Rows from block 6 of a small masked image model, named by matrix and row number. Rows with one number belong to one neuron. Each number is 128 + 32 x the weight over its row's rms, rounded and kept within 0 to 255. All counts start at 0.
After each neuron's rows are labels from the 100 images, of 14848, where the neuron reaches its highest value: "strongest on" is what is common among them; "lies over" is the class under the peak. Only what is clearly more common there than usual is listed. The data: pixel-art sprites of 400 made-up characters on tiled backdrops.
# fc1: MLP up (model.blocks.6.mlp.fc1.weight, 384x128), inputs 0-127
# fc2: MLP down (model.blocks.6.mlp.fc2.weight, 128x384, transposed), outputs 0-127

fc1.262 [132 136  91 125 130  85 144 104 161  84 174  97 167 115  48 106 170 144 106 109 148 135 131 134 136 149 137 139 116  46 144 173 155 116 195 120  94 145 112  95 149 158  91 200  79 128  94 166 136 139 113 136 200 138 112 111 184 138 148 190  95 133 108  84 165  88  75  87 104 188 145 148 107 113 114 111 106  80 131  96 159 157 145 132  67 139  95 136  83  91  74 116  91 150 105 118 154 125 137 209 120 146 152  81 140 101 115  96 135  92 112 148 128 108 147 186 123 120 164 149 122  57 140 156 109 131 126 102]
fc2.262 [108 166 123  94 127 170 129 117 124 158  94 113 112 136 122 117 147  96  74 137  99  88  93  71 173 115  36 157 136 152 114 110 152 158  64 114 129 176 107 137 148 100 129  68 182 123 146  89 110 112 125  98 103 132 151 144  61 114 105 156 116  76 112 123 135 123 172 137 173  58 143 140 184 139 126 187  81 166 131  82  95  91 143 157 177 105 109  69 185 153 131 151 106 106 155 126 112 157 151 172 107  81 111 177 137 123 106 169  99 119 153  80 213 156 128 113 109 124 109 111  89 182 104 142 135 128 136 163]
strongest on: blue
lies over: sprite

fc1.331 [128 119 132 123  76  64 131 105 102 136 146 105 114 134 101 145 159  94 123 149 131 147 178 143 116  68  72 162 179  95 195 119 168 156 129  80 143 120 126 162  86 152 155 113 134 115 159 123 128  83 169 115 176 117 113 127 105 133 130 111 106 149  82 136  66 137 150 148 132 203 175 118 162 103 114 119 161 121 116 173 170 132 119  50 142 200 175 128  78 124 107 139 142  90 105 162 155 142 159 113 128 156  95  94 158 132 198 135 178  82  99  60 136 118 129 146 181 176 104  88 176 137 120 138 107 150  61 101]
fc2.331 [155  92 149 167 141 165  71 115 129 115 146 122 120  99 144  83  88 144 109 140 116 131  48  87 136 128  91 114 122 192 117 137 123  90  89 194  59 157  80 129 141 145 152 123 121 142 147 170 131 117 122 144 157 142 187 140 134 112 136 152 118 143 130 110 127 129  91 109 135 130 173 106  91 141 160 105 139 107 177 145 121 152  67 156 121 155  16 117 117 133 143 163 109 124 160 105  50 119 123  65 120 122 205 139  47 111 153  93 123 128 182 157 116 131  83 142  94 207 140 152 143 106 153 152 114  98 152  99]
strongest on: red
lies over: sprite

fc1.296 [170 122 169 158 116 118 178  95 102 148 128 117 110  83 154 171 105  70 167 158 130 174 150 105 114 174 144 119 157 112 161 130 124 158 119  41 127 131 149 108  97 161 102 179 128 194 133 144 134 121 143  83 186 113  63 136 155  98 137 138 172 124 107 167 125 114 112 162  95 157 133 193  46 112 141 114 138 131  93 123 187 149 147  54 121 144 163 103  79 110 109 142 145  85 141 178 129 130 114 108  95 149 168 108 151 148 128 165 116  46  86  71 153 121 108 159 126 144  93  71 129 145 143  84 119 141  77 104]
fc2.296 [132 150 190 163  81  90 134 123 128 172 139 175 124 139 185  92 114 156 132 130 110 135 153  94 121 126 129 109 139 134  69 142 105 142 144  97  82 109 152 184 112  47 144  96 105 149 125 122 101 100  87 161 167 108 128 177 183 161 118 120 145 128 149 104 110 147 149 130 175 116 145 149 129 171 120 172 153 154 156  99 191 115 120 135 133 142 130  92 129  40 200 166 138 102 163 124 141 158 104 145  96  96 166 131 113  38 113 121 103  26 136  77 167 159 159 125 104 151  89  74 172 113 117 108 119  90 140 129]
strongest on: blue
lies over: sprite

fc1.48 [ 88 172 107 121  99 125 111 155  66 132 150 113 145 100 181 144 119  90 108  88 122 133 103 129 115 178 136 173 133 162 179 163 155  66 110  87  45 103  85 150  58 175 133 172 136 137 123 133  87 175  86 123 169 133 163 192 106 134 111 131  86 145  66 114  88 121 180 120 164 160 101 159 147 106 168  71 160 129 144  75 166 138 100 172 134 132 149 173 109 197 133 139  96 143 113 108 152 173 113 104  99 182 153  98 118 159 133 118 130  87 119 156  83 164 103  86 144 144 122  90 152 116 109 151 135 131  73 115]
fc2.48 [137 112 122 108 140 102 170  81 170  65  62  94 134  95 145 167 126 122 144 151 187 103 146 100 129 115 126 121 149  98 121 114 171 146 144 160 191 153 127 128 207 127 116 115 105  73 114 108 129  55 169 133 107 137 108 106 179 156 144 156 144 134 233 178 146 144 171 144 164  75 173 127 111 138 112 169 117  94  82 145 109  91 141 130 109 124 118 117 127  92 107  87 132 118  99 165 122  99 135 136  97  64  93 187 160  85 160 109 181 140 139 124 140 111  96 176 152  83 120 161 130 103 176 122  86  74 142  91]
strongest on: red
lies over: sprite

fc1.294 [164  83 188 134 145 161 114 119 178 137 131 137 152  90 161 129 131 124 143 191 143 120 203 183 110 152  84 117 117  67 181 112 110 160 116 163 146 157 139 138  94 119  89 115 137 102 178 164  87 112 161 128 104 122 118 165 133  89 121 119 162  98  54 121  62 117 140 142  71 155 119 125 174  90 113  72 141 113 162  96 109 159 137 133 101 151 120 138 141 144 100 118 120 153 162 134 129 129 125 106 138 182 155 149 116  98  97 163 169 130  26 104 139  95 135  85 140  43 132 144  78 183  58 147 109 158 129 127]
fc2.294 [ 96 188 184 108 116 129 144 144 171 136  91 103 102 111  94 163 139 117 127 165 176 161 232 158 129 121 133 100 163 119  76  89  69 168 154  98 132 148  64 145 113 176 138  96 103 187 138 152 136 144 113 177  59 132 202 133 116  70 145 101 160 113 135 180 116 117  82 106  93 120 106 127 161 122 135 119 107 114 106  96 140 134 115  63 126 134 162 150 118 123 146  87 129 123 138  93 118 149 136 177 198 145 140 129 208 141 142 109 126 149 128 150 179 111 124 115 148 119  91 146  48  99 141  94 123 162 133  98]
strongest on: blue
lies over: sprite

fc1.74 [186 150 158 130 199 138 142 152 183  86 111  92  91  99 113 130  86 161 140  88 129 102 125 138 146 167 157 102 130 169  99 114  94 153  73 160 123  84 146 116 183 169 132 143 137 127  65 133  84 100  94 185  55 167 152 136  73 144 117 114 195 188  95  62  65 124 141  96 121 127 141 121 117 114 125 113 148 144 121 132 136 127 151 164 164 131  73 109  82  88  60 130 116 108 117 141 184 111 117 112 121 129 142 177 129 169 126 171  77 146 111 125 140  97 200 127  93 171 145  65 149 111 133 138 132 108 130 113]
fc2.74 [ 80 108 113 109  63 136 118 167  97 164 159 150 182 157 163 118 189 152 105 145 151  97 137 143 171 117 138 228 139 101 128 100 164 128 165  84 137 180  91 121  88  89 161 103 131 144 131 101 160 120 147 113 149  96  88 113 193 158 161 147 102 105 109 190 161  71 138 198 110 132 121 135 129 149 143 125 164 182 161 123 136 142  96 161  90  78 188 103 153 137 122  91 130 163 151 111 119 139 149 119 147 128 130 115 148 142 168 107 202  50 166 141 171 147 108 150 162  95  93 201 138 117 124 128 116 109 132 102]
strongest on: large; white
lies over: sprite

fc1.345 [153 123 131 170 163 133 145 147 138 152  80 160 118 131 151 144 145 162 135 165 148 129 144 166 107 150 160 131 133 206 155  83 139 122 170 137 126  71  99 118 126 163 133  90 145 150 109  77 105 131 107 138 105 129 136  99 137  92 136 107 124 133 177 149 120 172 141 134 131 176 123 130 158  94 112  84 165 141 148 148  81 122 128 133 106  85 105 123  76 139 183 142  75 112  40 111 104 117 168  86 147 193 101  84 177 176 153  77 126 129 209 209  71 118 161  43 154 125 156 165  96 129 139 102  97 152 125 179]
fc2.345 [118 155 168 141  58 152  84 107 103 121 130 142 102 143 143  99 146 123 133  98  96 130 101  39 122 131  50 152 160 101  84 146 115 107  64 115  92 167 125 151 158 116  86 164 184 111 124 166 113 115 132 101 102 162 120 125 119 174  88 198 125 104 108 134  90 128 128 137 172  56 185 128 123 165 144 189  91 118 125 111 114 119 129 128 131 137 132 112 175 138  81 160 133 145 156 146  86 146 131 143 131  91 137 137 101 121 126 163  35 124 100  70 218 171 141 138  77 121  78 144 153 168 103 124 101 105  90 134]
strongest on: red; white
lies over: sprite

fc1.201 [168 131 145 154 123 138 127  87  88 101 154  96 143  98 112 146 135  44 156 116 136 116 157  87 130  88  92 145 136 154 168 171 113 123 125 137 133 122 139 174 107 161 166 146 131 157 140 149 184  89 157 100 125 128 117 168 151  71 124 159 153 146  76 159  84 121  71 140 119 183 165 121  91 150  93 175 152 119 133 130 135 114 130  51 139 180 187 140  70 156  90 123 143  90 129 111 159 126 116  99 124 149  82 152 148 156 143 185 189  86 110 142 194  87 117 162 138 134 107  86 214 175 120 137 155 157  58 149]
fc2.201 [ 85 113 139 144 197 155 125  95 106  85 201 108 112 127  94 182 150 118 134 174 163 165 142 119 136  99 132 134 128 175 148 189 145 127  98 143 140 141 104 144  66 120 171 153 129  71  93 129 120 178 132 104 117 116 119 167 135 108 132 142 150 151 111 128  53 170 100 162 214 176  86 120  81 159 123 107 186 152 170 159 127  82 122  59  88 132  98  75  71 171 116 112  99 117 150 108  89 122 151  85 100 146 132 141 140 145 145 119 172  71 107 175 137 134 157 138 170 187 133 132 143 119  84 106  94 161 152 113]
strongest on: red
lies over: sprite

fc1.79 [207 125 139 184 159 129 124 180 142 124 117 125 133 170 119 184 101 125 126  96 164 122  59 104 143 139 105 132 180 139  81  92 185 135 163 124  82 150 165  96 109 193 133 126  80 117 140 154 117 188  47 124  93 120 142 145 147  93 103 127 101 158  99 127 145 199 103 165 190 156 126 122 128 129 144  79 130  96 192 174 175 134 142 118 174 124 130 148 171 119  88 146 148 173 153  99 144 105 130 151  96 153 173 109 140 111  77 139 179 166 117  99 154 118 102  86 208 124 146 166 131 132  97 148 127 121 161 103]
fc2.79 [ 78 140 160  71  48 145 150  76 115 127 115 131 102  88 104  92 204 136 117 151  82 125 176 128 118 103 126 131  67 119 167 152  84 142  97 100 112  84 113 125 165 108 118 137 201 138 112 144 110  89 192 135 155 119 127 113 111 156 113 137 116 135 161 114 110  52 155 105  65 109 118 122 105 118 122 162 123 164  94  59 162 149 144  82  63 138  97 114 119 124 178  98 119 103  67 146 124 142 136  75 198 120  72 130 111 137 142  99  94 116 131 129 125 143 162 139  54 159 110  82 146 130 145 137 130 108  71 158]
strongest on: black
lies over: sprite

fc1.5 [141  74 117 160 122 153   8 151 102 145 159 130 125  78 152 106 120 104 127 156  68 157 134 138 122 177 111 148 128 159  95 160 142 117 121 180  97 111 137 103 142 157 164 116 168 147 135 124 117 185 131 101 132  95 146 119 134  84 103 186  79 126 127 143  90 103 152 155  86  78 144 118 173 155 159  86 130 106 134 172 172 100 136 113 183 121 138  99 123 137  80 106 127 134 102 106 112 116 156 178 132  84 126  99  96 121 169 168  92 114 176  80  88 168  83 119  53 148 133 109  64  93  61 182 100 135 108 137]
fc2.5 [ 95 159 134 115 122 105 212 109 157 103 111 134 112 201 126 109 126 113 137 125 168 136 126 149 148 119 107 139 100  64 155  94 107  85 168  93 141 143 122 190  92 116 101 151  96  45 132 109 156  76 135 160 156 160 111 121 119 138 141 126 177 147 143  75 202 158 147 133 172 149 142 120  70 128  95 184 131 151 124  71  90 116 145 168 113  91 133 118 181 129 142 127 132 117 161 157 128 117 108  85 115 148 183 101 177 159  95  94 166 164  85 153 143  55 155 122 198 168 163 141 150 130 161  63 160 130 131 131]
strongest on: large
lies over: sprite

fc1.59 [ 49 138 196 139 104 144 166 138 109 198 165 104 111  80 165 163 157  53 106 100 114 153 125  74 102  83 105 136 102 106 149 124 135 103 105 104 128 115 151 102 128 156 124 120 142 150 190 118 150 137 124 161  48 135  99 146 127  84 139 119 133 120 105 103 159 104 167 153 145 143 126 107 153 145 144 133 124 136 135 152 175 105  51 184  97 178 158 124 109  74  77 138 187 148 107 124 155  76  72 112 138 153  71 128 105 132 137 161 113 113 172 189 134 121 167 136 167  51 159 138 135 135 155  89 125  98 165  96]
fc2.59 [143 150 168 147 142 180 148 221 135 127 130  80 101  84 124 123 116  97 101 154  87 161 106 125 131 155 132 113 131 117 149 133  92  89 121 181 173  89 119 121 160 151  84 166 123 143 173 152  59 168 126 113 169 166 149  77 140 128 147 123 131 104 151  71  97 110  58  77 179 188 137 125 173 109  87 179  84 129 120 124 142  99 129 147  92 142 187 128  97  48  94  93 174 139 170 136 101  95 147 159 107 128 141 161  90 122 132 107  82 102 155 145  87 175 164 105 141 155 176 105 167 112 116 154 113 115  96  89]
strongest on: black
lies over: sprite

fc1.213 [ 67 157 146 143  75 110 115 166 201 122  99 141 126 170 146 132 120 168 156 155 146 203 133 151  62 163 119 126 169 123 108 121 139 150 111 111 119 161 115  26 114 122  81 117 106 134 187 126  56 126 130 114 144 154 124  74  62 121 129 123 139  98 115 131 149 119 201 129 119 108 142 164 118 126 125 138 109 133 112 133 143 179  98 104 124 178 117 157 115 130 122 144  98 150 169 163  74 127 122 160 139 180 173 100 142 110 130  90 102 141 123  92  96 161  94  86 155 112 156 126 140 105 170 167  39  73  71  93]
fc2.213 [172 122 107 145 126 132 164 114  94 132 126  97 114 114 175 146 155  95 121 133 193  72 114 118 151  96 136 136  99 115 121 100  93  90  89 203 131 108 140 178 172 162 138 106 114  97 106  89 154  71 102 144 122  96 174 180 204  68 127 151 127 114 153 122 151 162 126 137 123 145 115 125  93 161  91 112 146 134 137 118  35 118 112 155 118 127  97 107  92 105 143 120 131 129 100  78 155 126 112  92 116 108  98 146 144  78 166 202 141  75 125 171 132  70 108 110 111  92 114 166  70 173 108  52 192 116 141 175]
strongest on: blue; teal
lies over: sprite

fc1.44 [140 182 175 136 175 124 135  88 108 132  64 133 116  96 100 172 149  91 112 188 139 161 157 134 117 198 148 111 135  94 148 104 132 133  95 131 161 133 148 136 110 125 103 120 125 114 194 164 106 132 110 118 130 118 107 118 179  36 130 153 134  64  67 153 130 136 156 197  66 116 123 140  80  72 128 128 145 133 114 142 108 160 186 121 129 125 111  92  80 134 128 129 147 101 159 176  96 118 111 147 137 169 143 107 119  82 115 196 140 139  93  87 115  99 134  64 177  94  88 141 149 191 101 140  70 112  68 113]
fc2.44 [129 133  58  72 198 158 119 156 129 161 141 106  96 157 112 156 107 158 144  82 129 109 136 154 115 122 147 122  96 145 102 166 111 110 149 185  79 171 140 115 131 185 126 140 170 137 113 153 104 121 184 129 126 184 172 107  91 106 166 111  76 120 149 168 145 116  88 156 117 118 135  69  81 118 112  78  69 117  98 184  48  56 165 151 150 113 148 108 157 141 116 117 120 118  81 168  94  84 142  95  50 129  54 137 113 123 119 103 105 132 166 137 189 113  79 109 118 129 125 139  94 103 153 106 160 104 118 110]
strongest on: blue; teal
lies over: sprite

fc1.265 [127  95 100 132 152 118 120 135  98 111 137 136 159 115 128  92  64  47 110 108 134 121 155 118 143 100 212  68 175 110 115 156 138 125  82 157 158 104 111 137  68 172 143 100  86 120 113 173 108 174 151  87 106 117 137 102 112 150 135 145 139 133  78 173 158 120 170 166 117 104 158 120 170 121 101 141  54  99 172 160 115  68 108 161 114 147 148 100  63 105 193 116  93 153 109 102 135 141  96 129 142 133 132 161 105 117 193 131 131 100 168  64  78 126  61 143 154  76 126 137  88  81 127 171 114 160  92 137]
fc2.265 [128 108 178 124  65 142 165 161 122 131  71 145 120 136 104 134 103 124 110  79 141 146 129 113  96 125 102 105  93 137 149 130 133 173  69 211 136  93 143  82  91  53  85 157 180 110 106 133 109 134  74 126  67  67 109 145 151 179 180 102  98 152 110 157 125 138 102  83 107 174  98 103 166 136 132  70 130 140 169 116 109  47 165 116 108 152 107 154 135 147 100 158 163 136  82 117 139 152 152 143 106 145  96 115 120  89 129 117 135  63  90 105 147 185 151 161 148 102 120  99 194 157 171 179 126  94 131 142]
strongest on: white
lies over: sprite

fc1.230 [160 163 109 154 178 104  97 110 162 134 121 113 169  67 140 143 198 125 114 119 111 154 108 149 147 161 147 146 145 127  84  68 161  77 189 119 169 145 188 142 131 153 132  98 164 188 104  38 128 100 120 155  73 126 145 155  90 154 104 137 113 153 151  88  93 143 126 134  95 123 152 101 124 121 181 123  64 159 160 162 164 105  49 116  59 146  94 155 120 126 154 139 120 103  94 155  69 132  84 129 131 169 108 105 189 123 137 110 113 150 124 159 132 117 120 169 125  62 102 126 152 177  94 146 103 130  75 146]
fc2.230 [ 84  88 151 115  89 103 150 122 106 133 110 144 108 159  99  98  69 150 132  98 149 101 149  97  86  84 109 125 121 120 160 213  93 180  74 153 110  90  56 104 145  96 135 153 115  68 157 198 124 143 104 118 163 144 102 134 163 115 130 104 162 145  63 180 142 118 133 158 116  99 158  99 146 137 113 134 184 121  97 112  90 164 174 140 161 113 135  91 139 170  89 120 143 154 135 154 180 120 133  82  85 163 168 123  64 151 104 150 140 119 137  94 135 131 185  95  94 175  95 125 100  81 160  84 160 112 200 149]
strongest on: white
lies over: sprite

fc1.34 [172 108 148 125 116 107 128  68  42 122 124  86 139 148 127 119 159  78 105 136 133  78  91 143 143  81  95 171  90 170 148 146 139 153 142 221 190 114 115 203 117 139 145  59 131 124 113 137 123  55 108 132 154 135 119 101 197 162 138 134 155 129 110 123  86 110 131 148 147 183 153  75 163 141  60 155 149 114 151 114 136 123 145 104 112 144 206 137  92 108 158 140 102 122 125 135 140 120 138 155 147 107 112 131 160 129 110 184 129 165 121 100 136  66 129 123 142  89 102 109 158 194 114 184 149 185 122 163]
fc2.34 [146 164 173 135  99 138 138 141 130 150 140 153 101 106 103 150 146 164  83  75  82 181  95 110  70 156 115 125 144 152  88 102 143 132 120  93  87 149  67  70 154  81 116 171 151 202 143 172 124 178 102  87 138 141  82 126  57 110 129 131 100  98 126 113 130 137 131  97 125 127 122 132  82 154 188 120 103 136 164 102 138 144 154 107 161 130 140 141 187 149  55 193 114  76 157 114  90 104 168 146 107 124 152 106  82 130 115 101  74 137 179 117 161 127 163 146  65 157 109 101 119  92  93  73  62 150 126 147]
strongest on: red; pink
lies over: sprite

fc1.186 [142 151 119 129 163 111 156 140 164 123  86 196 108  78 184 169 102 136 170 125  74 177 165 150 101 133 101 133 124 171  98 132 131 127 159  98  97 119 120 149 110 157 110 207 122 153 118 126 167 127 162 134 168 125 146 136  67 165 120 110 155 122 106 178 131 113 134 135  72 121  71 103 143  67 156 156 122 131  78 115 164 189  94  99 120 144  81 155 156 123  96  97 136 124 167 164 190 102 138 124  65 145 151 118 129 166 132 133 139 144 113  87 121 154  68 160  96 103 172  89 103 179 139 168  82 172 176  50]
fc2.186 [158 158 118 183 169  89 162 155 120 149 136 141  98 163  98 131  92 182 184 150 181 152 115 102 114 169 161 121 127 119 118 200 129 137 113  92 153  77 125  81 100 119 155 132 145  96  70  96 133 134 169 194 154 129 133 131 123 181 153 123 114 139 179 183  82 155 125 155 123  74 146 114 143 152 149 122 119 149  77 124 151 144 141 111  88  92 173 110 150 100 104 107 108 139  94 155  81 109 124 134  81 131 123 126 110  92 140  92 119 159 112  76 101 153 120 156 212  82 171 159  58 110 182  97  55  76 148 122]
strongest on: teal
lies over: sprite

fc1.356 [172 164  78 153 189 116 199 121 141 123  93 133 100 120 109 122 151 131  91 150  83 117  74  81  97 110  74 107 121 133 115 103 218 149 164 115 128 147 108 126 110 139  81 135 131 172 165 141  61 117  84  65 153 138 146  56  90 128  88 113 106 140  71 137  81 106 159 156 137 147 152 103 102  98  81 144 131 100 183  81 145 131  68  72 146 161 158 101 131  86 136 137 123 115 162 111  97 151 125 112 191 162 128 119 120 152 132 176 195 121 150 130 120 118 108  85 129 199 102 123  88 144 100 122 131  92 135 144]
fc2.356 [114 123 188 115  86 125  87 103 110 135 175 119 139 118 117 141  94 118 156  70 147 117 158 135 147 103 175 138 129 103 137 143  68 125 112 101 118  99 176 102 163  96 190 128 129 137 105  95 193 157 181 172  95 116 161 190 134  90 148 152 142 115 179 166 148 146  98 129  89 104 152 165 178 180 198 131 167 114  69 198 150 112 191 136 118 103 142 151 105 177 129  97 126 161  97 137 128 137 132 182  97  86 153 129 143 143 149  92 105 189 101 118 128 144 108 177 155  79 183 161 175  93 155 116  78 138 122 102]
strongest on: red
lies over: sprite

fc1.84 [129 172 144  93 107 153 181 181 129  62 114 121  86  86 141 160 172 192  85 142 117 172 139 117 121  99 169 164  96 132 113 163 152 123 134 184 127 122 182 147 144 161 137 157 154 154 151 177  96 157 143 128 130 114 106 102 110 113 134 132  92  86  68  92 106 172 143 179 118 174 111 169  93 142 178 117 138  72 156  91 105 142 122 159 142  96 126 134 121 112 109 153  66 130  82 137  82 179 223 131 172 125 148 142 131 123 129 164 175 180  81 171 173  81 150 103 150 101 151 157  95 106 111 106 101 124 119  77]
fc2.84 [106 139  96 166 141 101  87 115  94 108 106 109 126 143 162 149 103  76 137  96 183 113 128 144 103 101 175  56 142 114 107 144 112 161 205 147 162  72 170 100 116  93 141 108  92 138  96 138 100  98 157 174 134  82 138 162 191 163 174 105 124 155 126 187  89 103 131 167  92 108 135  60 153 114 111 147 143  88 114 177 143  89 146 135  87 135 147 144  79 148 109  95  80 158 142 139 142 113  66 118  97 167 141 183 151 160 135 120 174  93 170  96  97 121  66 121 114 114 155 146 111  65 170 163  94 158 173 111]
strongest on: teal; large
lies over: sprite

fc1.313 [171 125 112 152  99 154  16 140  95 140 164 100  59 124 110 132 129 100 172 107 140 172  47 166 152 126 113  79 153 111 100  97 115  77 176 187 148 105  90 162 141 150 100 132 133 111 114 153  87 152 121 157 151 117  99 122 167 178 132  96 139 125 106 132  65  73 115 163 119 126 109 112 155 132 172 102  97 116 154 156 145 143 156 123 177 166  88 127 149 109 108  98 154 142 142 145  83 103  80 135 146 113 139 152 186 120 139 139 138 135 144 136  75  98 167 181 105 133 161 109 178 132 149  42  68 173 133 127]
fc2.313 [137 140 111  85 149 130 174 131 189 188 110 139 135 151 122 186 129 125  77 177  90 145 117  77  84 183 121 106 107 158 144 138 129 183 108 125 113 140 175 107 128  94 184 151 122 110 132 151 208 108 154 105 124 108 163 174  82 113 105 166 154  42  98 151 131 175 206  94 204 111 143 148 104 123  54 150 119 132 114 113  50 138 108 146 110 125 148 100 128 123 196 173 118 136  69 154 125 123 129 124 104  77 118 105 143 107 123 110  94 138 113 114 151 159 110 137 151 125 120 116 111 122  71 159 145  87 145 160]
strongest on: white
lies over: sprite

fc1.277 [ 96 146 137 147  74  93 106 106  92 138 100 107 155 134 113  51 186 109 145  92 196 126  60 162 129  55 133 112 145 140 136 121  93 156 167 161 113 103 172  96 134 111 150 137 145  99 151  92 111 172 123  83 146 205 138 116 129 112 131 142 124 168 111 131 106 114 142 140 116 167 108 151 117 163 141  89 101  99 171  91 126 150 131  88  98 118 129  88 155 136 149 116 168 118 114 144 129  58  65  52  99  92 159 130 157 126 141 114 140 159 114  49 135 145 114 103 144  47 103 202 107 135 133  81  97 138  85 168]
fc2.277 [136 102 161 154 166  83 117 118  98  80  84 121  69 136 122 102 166 155 112 125 119 110  91 140 114 115 134 145 141 122 144 121  83 152 126  87 159 162 193  98 133  56  99  47 109 138 134 120  89 185  92 122 122 204 145 195 130 142 153 121 116 162 119 124 122 153  90 164  55 132 120 120 148 218 163 117 144  95 174  99 110  78 179  80 129 123 104  94  92 109 127 102 152  63  83 127 125  62 129  77  89 116 141 155 105 137 142 100  94 106 163 120 160 157 114 147  70 135 103 124 128 120 129 119  84 123 109 167]
strongest on: white
lies over: sprite

fc1.146 [104 152 122 148 152  91 138 125 145 154  95 154 101 105 160 157  98  93 122 147 111 195 137  99  98 188  61 138  92 119 159  70  76 126 112 142  77 135 176 146 173 123 123 159 126  84 174 151 144 146 131 163 148 144 152 168  69 193 121 152  92 101 164 169 148 152  66 117 140 138 115 178 120 122 139 189 118 123 155  99 134  93 216 139 149 114  80 121 127 105 114 115 128  91 121  78 155 141 207  84  76 129  99 169 126 109 151 117 142 116 142  76 108 110  94 123 112 130 127 104  90 158  50 132  74 158 107 150]
fc2.146 [160  77 105 119 111 114 146 133 125 119 107  58 153 117 101 137 152 155 161  93 157 106 113 143 142  66 180  98 167 165 119 184 205 128 160 117 195 135  98 100  66 118 110  79 131 119  91 108 108 123 132 119 125 101 121  85 164  76 168  94 157 160 114 114  81 121 180 147 128 106 131  76 114 125 127  67 135 152 142 152 154 143  59  81 117 149 148 134 131 172 113 143 143 140 161 167 111 115   3 128 150 161 118 111 102 136 114 141  82 132 117 187 136 133 160 113 141 130 125 167 145 117 193 160 183 117 138  96]
strongest on: black
lies over: sprite

fc1.152 [144 121 142  90 144 123  93 162  96  60 116 108 118 158 159 130  93 171 155 130 101 116 196 150 143 171 163 141 134 161 149  91 160 167 125  87 128 173  93 142 117 155 167 100 184 135 158 173  66 143 147 158 103 109 152 103 184 133 135 136 147 111 124 181 169 193  87 159 117 141 161 114 102 149 134 153  56 114 128 102 114  94  85 134  84 127 144  94  84 117  76 211  78 128 143 134 177 114 118 146 175  76 103 134 122  90 162 110 113 129 138 138 106 162 198 123  56 175 176 154 134 101 167 152 115 123 125 141]
fc2.152 [148 147 182 107 177  90 113 111 149 137 153 142 102 159  81 131 186 136 183  92  80 132 126 147 118  98 108 179 168 132  97  29 106 150 124 102 128 146  81 134 106  80 133  94 164  89 118 179 158  95  78  95 147 156  39 117 104  95  87 135 136 122 128  91  97 102 137  79 128 151  82 124 118  93 178 102  64 159  87 143 157 157 126 119 111 108 118 109  86 121  87 102 169 175 116 154 130 169  76 145 100 123  94 145 131 128 135 124 161  83 107 148 122 162  78 121 193 161 160 134 139 115 163 176 138 121 105 168]
strongest on: large; black
lies over: sprite

fc1.319 [147 160 156 133 136  84 164 121 123 162 106 146  90 117 142 179 112 132 136 154 118 197 153 166  87 132 136 145 159  90 102 110 183 129 115  82 143 120 138  81  82 147  87 177 134 186 128 129  94 111 161 145 189  86 106  89  97 136 149 139 162 136  95 138 148 108 159 132  70 121 101  94  86  70 136 147  89 100 112 116 221 175  91  97 160 155 108 147 171 106 114 149 166 129 135 182 175 154 144 142 111 133 179 125 130 149  94  96 134 139 154  54 111 136 116 151 112 155 103 170  57 110 156 127  48  93 107  91]
fc2.319 [108  81 136 112 104 103 103 122 158 134 147 132 136 143 153 140  71 123 107 149 102 142  86 172 127 154 138  86 137 132 138 114 143 137 146  85 124 152 122  64 102 136  56 137 116 201 152 140  68  89  98 144 121 158  79 129 101 138 105 149 169 141 115 159 189 102 168 100 103  90  87 161 122  66 132 148  90 108 142 115 188 160 119 179  84 100 118 141 181 121 124 129 104 151 191 175 148 114 133 140 109 121 221 173  93 158 151  77 105 163 158  98 131 188 126 133 133 145 116 129  47 121 171 158  94 107 159  69]
strongest on: teal
lies over: sprite